A small model that predicts concentration at each pixel, trained from scratch: encoder norm layernorm, encoder patch size [2, 2].
Rows from block 1 of the decoder of a small model that predicts concentration at each pixel, named by matrix and row number. Each number is 50 + 12 x the weight over its row's rms, rounded and kept within 0 to 99. All counts start at 0.
After each channel's rows are labels from the 100 images, of 14976, where the channel reaches its highest value: "strongest on" is what is common among them. Only what is clearly more common there than usual is listed. The data: reaction-diffusion patterns (Gray-Scott). In brackets: how many of the 100.
# conv: 3x3 conv (decoder.mid.1.conv.weight, 128x128x3x3, each kernel summed), inputs 0-127

conv.23:19 45 45 50 51 38 44 46 71 40 46 53 23 59 39 29 42 56 31 42 30 32 63 40 60 40 65 47 53 41 53 37 49 63 63 37 36 46 23 38 46 44 39 24 39 56 46 47 50 58 48 55 39 63 58 41 24 62 43 43 40 38 54 27 38 51 52 54 64 59 40 51 53 48 57 48 39 54 49 50 77 34 45 43 53 58 55 61 50 51 46 31 49 32 35 48 51 33 41 44 44 23 23 49 56 38 36 34 44 36 38 45 44 64 57 35 43 40 45 23 44 51 69 65 47 45 34 59
strongest on: feed 0.078 kill 0.061 (35)

conv.94:46 34 39 59 50 55 37 50 43 58 51 53 46 50 38 35 59 45 27 44 47 54 40 51 24 51 58 48 58 52 42 46 53 33 33 48 53 45 47 41 73 54 42 39 40 32 41 41 46 26 51 30 55 51 39 49 39 28 41 53 04 54 35 40 21 56 60 58 44 39 27 56 64 39 41 35 44 76 52 47 55 69 59 46 59 47 79 46 45 60 52 47 53 36 57 70 41 38 64 54 66 49 63 31 22 58 64 39 58 62 42 36 44 64 43 55 53 32 39 54 53 55 47 55 57 56 39 46
strongest on: feed 0.078 kill 0.061 (30)

conv.15:40 62 37 44 39 46 42 66 49 53 46 39 50 66 44 47 44 43 67 49 48 18 39 35 31 42 58 36 50 32 49 53 38 62 49 62 33 33 24 49 42 43 35 47 39 48 39 59 30 63 54 40 45 59 35 47 25 50 50 33 46 75 40 42 31 18 61 36 55 44 59 47 53 47 44 46 51 50 50 41 44 56 55 39 48 48 74 75 54 24 55 33 55 29 57 23 39 47 66 43 36 30 35 53 54 53 58 34 33 64 62 52 57 57 52 58 42 51 39 38 26 49 56 39 50 46 43 55
strongest on: embossed (88)

conv.8:57 53 45 63 54 49 19 48 62 24 49 57 47 56 48 49 36 45 46 42 55 21 44 33 38 32 52 60 28 53 38 47 63 75 36 56 67 54 36 50 58 55 40 52 59 43 59 28 54 44 54 56 51 45 37 38 50 46 49 66 46 46 34 49 63 46 28 45 64 45 33 64 46 35 42 52 23 74 40 26 53 36 55 52 41 43 52 44 54 46 31 45 61 31 49 64 55 34 35 30 70 58 51 61 46 43 59 34 22 66 51 59 36 45 51 24 53 45 50 55 73 55 58 51 52 36 41 45
strongest on: feed 0.078 kill 0.061 (32)

conv.62:28 61 50 32 62 67 48 54 41 44 52 48 44 37 41 34 34 56 29 46 26 46 48 64 68 31 66 33 53 42 42 16 50 41 57 59 49 39 55 76 40 58 56 37 44 39 36 51 37 36 50 42 47 68 44 47 53 38 43 38 55 63 29 56 43 39 55 64 54 41 45 34 73 44 57 52 43 64 34 42 55 35 39 37 61 58 49 76 38 34 49 44 40 42 39 38 39 52 44 40 39 35 24 37 36 49 24 39 45 29 55 48 33 40 45 59 48 37 48 46 41 39 35 53 40 39 41 38
strongest on: embossed (73)

conv.22:36 50 39 40 48 16 50 46 62 66 60 42 43 51 48 55 54 52 38 48 54 32 65 19 37 42 57 49 34 35 51 36 41 40 43 47 64 58 47 39 55 44 44 59 39 41 39 59 60 31 54 53 60 52 65 60 48 46 50 49 50 62 43 50 53 46 29 56 59 47 33 36 69 38 70 50 61 46 47 50 61 49 70 26 41 48 41 48 51 49 07 65 62 51 38 38 30 36 39 58 52 50 53 19 29 48 62 39 67 32 48 39 31 63 50 32 52 54 70 32 63 62 56 46 42 52 44 49
strongest on: embossed (70)

conv.70:48 52 55 42 46 37 35 58 69 53 42 42 36 43 55 47 43 54 43 27 52 58 38 44 65 48 70 49 60 61 50 64 47 52 41 64 50 50 60 27 58 50 56 41 54 55 55 52 29 46 75 70 61 60 35 44 40 34 75 46 52 45 38 40 41 17 40 62 58 22 52 52 40 61 48 26 35 43 57 34 62 33 46 58 45 55 18 48 61 23 41 44 57 39 37 42 48 52 26 49 49 23 38 49 62 39 32 52 44 62 46 39 39 56 36 55 55 47 45 39 55 77 56 56 54 33 46 53
strongest on: feed 0.078 kill 0.061 (25)

conv.11:44 37 45 54 59 43 36 36 46 59 61 28 55 25 52 59 64 55 46 47 51 80 55 69 54 26 57 50 35 56 52 53 55 67 49 36 31 53 38 43 31 51 60 62 60 71 58 48 52 36 45 41 56 60 63 34 56 39 53 48 35 44 51 53 39 41 58 37 49 54 61 53 37 46 67 41 44 42 33 74 79 55 50 52 58 56 35 68 70 63 49 62 39 45 46 38 35 35 37 34 57 28 44 47 37 65 33 55 48 81 32 54 47 31 42 59 65 43 58 53 62 67 53 75 48 51 57 44
strongest on: embossed (66)

conv.20:29 30 40 62 45 37 40 52 44 60 50 38 37 66 45 45 24 60 26 28 50 54 51 45 43 34 50 64 45 44 50 28 38 60 35 63 32 38 63 52 34 45 70 69 42 43 25 65 36 23 36 64 64 63 49 47 49 39 38 64 42 46 34 50 47 63 49 49 62 60 38 36 75 49 48 50 44 27 54 67 51 46 41 41 52 56 44 83 64 38 30 45 43 46 64 55 43 64 53 43 58 51 61 46 30 47 51 53 52 43 49 33 46 47 47 44 40 56 52 24 60 47 42 35 54 32 48 56
strongest on: embossed (97)

conv.5:58 45 54 55 62 41 37 55 64 42 65 28 26 54 51 33 41 50 48 51 51 33 47 62 54 36 38 54 53 22 46 50 66 55 50 53 37 36 59 36 63 47 69 47 47 51 33 29 53 54 52 45 41 50 34 40 75 66 59 51 49 54 56 41 58 38 40 51 50 31 52 47 61 31 46 45 32 65 57 35 37 19 68 38 49 14 42 51 45 36 31 59 45 19 30 52 46 46 32 52 62 49 56 56 35 40 52 45 43 53 51 47 30 41 29 46 53 41 31 54 56 35 44 63 49 32 60 59
strongest on: feed 0.078 kill 0.061 (26)

conv.124:35 30 20 71 47 64 38 49 54 61 75 37 28 54 53 30 46 47 29 32 46 33 57 35 56 50 46 68 42 59 43 44 41 50 38 45 38 63 57 42 44 40 50 35 51 52 56 41 38 26 51 57 48 47 58 59 36 64 57 37 31 51 55 40 42 45 47 65 56 37 31 28 62 38 54 61 59 48 57 57 76 62 45 49 44 57 63 66 64 48 25 18 54 37 36 73 56 55 34 56 47 21 55 33 47 58 49 56 47 50 32 52 47 62 55 49 62 68 51 50 56 56 48 53 66 50 44 52
strongest on: feed 0.078 kill 0.061 (28)

conv.123:23 66 68 60 42 42 50 44 48 51 54 41 38 35 36 45 45 43 78 49 50 44 34 57 45 45 49 58 57 50 35 52 44 45 63 52 45 41 61 62 33 54 27 36 68 42 52 52 40 52 39 37 53 47 55 60 63 37 60 39 64 54 18 44 57 29 44 53 43 54 39 42 63 33 28 36 28 37 57 41 47 35 38 50 61 09 46 56 27 67 53 50 42 34 45 50 60 44 60 41 54 47 57 38 30 52 44 48 76 59 13 42 55 44 57 42 46 60 70 50 38 56 47 56 50 49 54 52
strongest on: feed 0.078 kill 0.061 (36)

conv.19:61 50 63 48 62 41 66 49 57 61 51 68 59 65 51 68 59 58 55 70 58 49 51 62 59 44 69 45 56 47 70 50 45 55 68 61 39 52 50 39 53 55 52 59 47 46 46 69 63 71 29 70 56 41 67 60 59 70 65 63 47 48 49 62 73 60 59 41 54 52 67 78 63 53 36 52 52 58 64 60 52 59 51 56 71 60 60 86 50 37 63 53 62 60 75 60 43 49 80 50 66 50 68 69 70 75 56 59 44 48 61 57 70 57 65 49 57 52 56 57 44 44 38 60 58 60 50 61
strongest on: feed 0.078 kill 0.061 (35)

conv.82:18 61 42 45 45 37 59 63 68 42 40 66 60 38 38 62 51 43 61 35 53 38 46 51 38 58 46 45 50 49 46 34 48 34 59 65 48 45 29 43 41 47 65 49 57 50 26 56 40 62 36 46 30 42 45 61 57 48 56 61 44 36 47 41 58 44 58 61 47 57 54 67 61 63 33 57 33 44 58 55 52 43 62 46 46 47 66 75 40 40 82 33 40 53 43 51 52 41 64 44 36 55 25 39 44 31 61 53 63 41 49 44 62 47 51 82 17 36 74 52 52 27 58 53 37 57 35 60
strongest on: embossed (65)

conv.78:32 40 22 47 42 63 55 45 22 70 57 47 37 33 29 27 23 43 28 47 31 52 55 62 45 36 69 42 60 54 40 46 47 37 49 47 42 46 35 52 56 51 56 46 55 55 56 34 48 26 52 45 41 51 35 62 62 53 30 44 48 47 33 58 40 50 51 56 50 37 22 40 58 38 56 45 50 38 46 53 51 39 49 22 50 40 51 69 46 33 45 55 51 47 49 43 36 52 68 48 30 45 45 31 39 46 31 42 49 28 43 58 47 52 49 76 44 47 39 32 32 32 47 24 37 45 46 54
strongest on: embossed (71)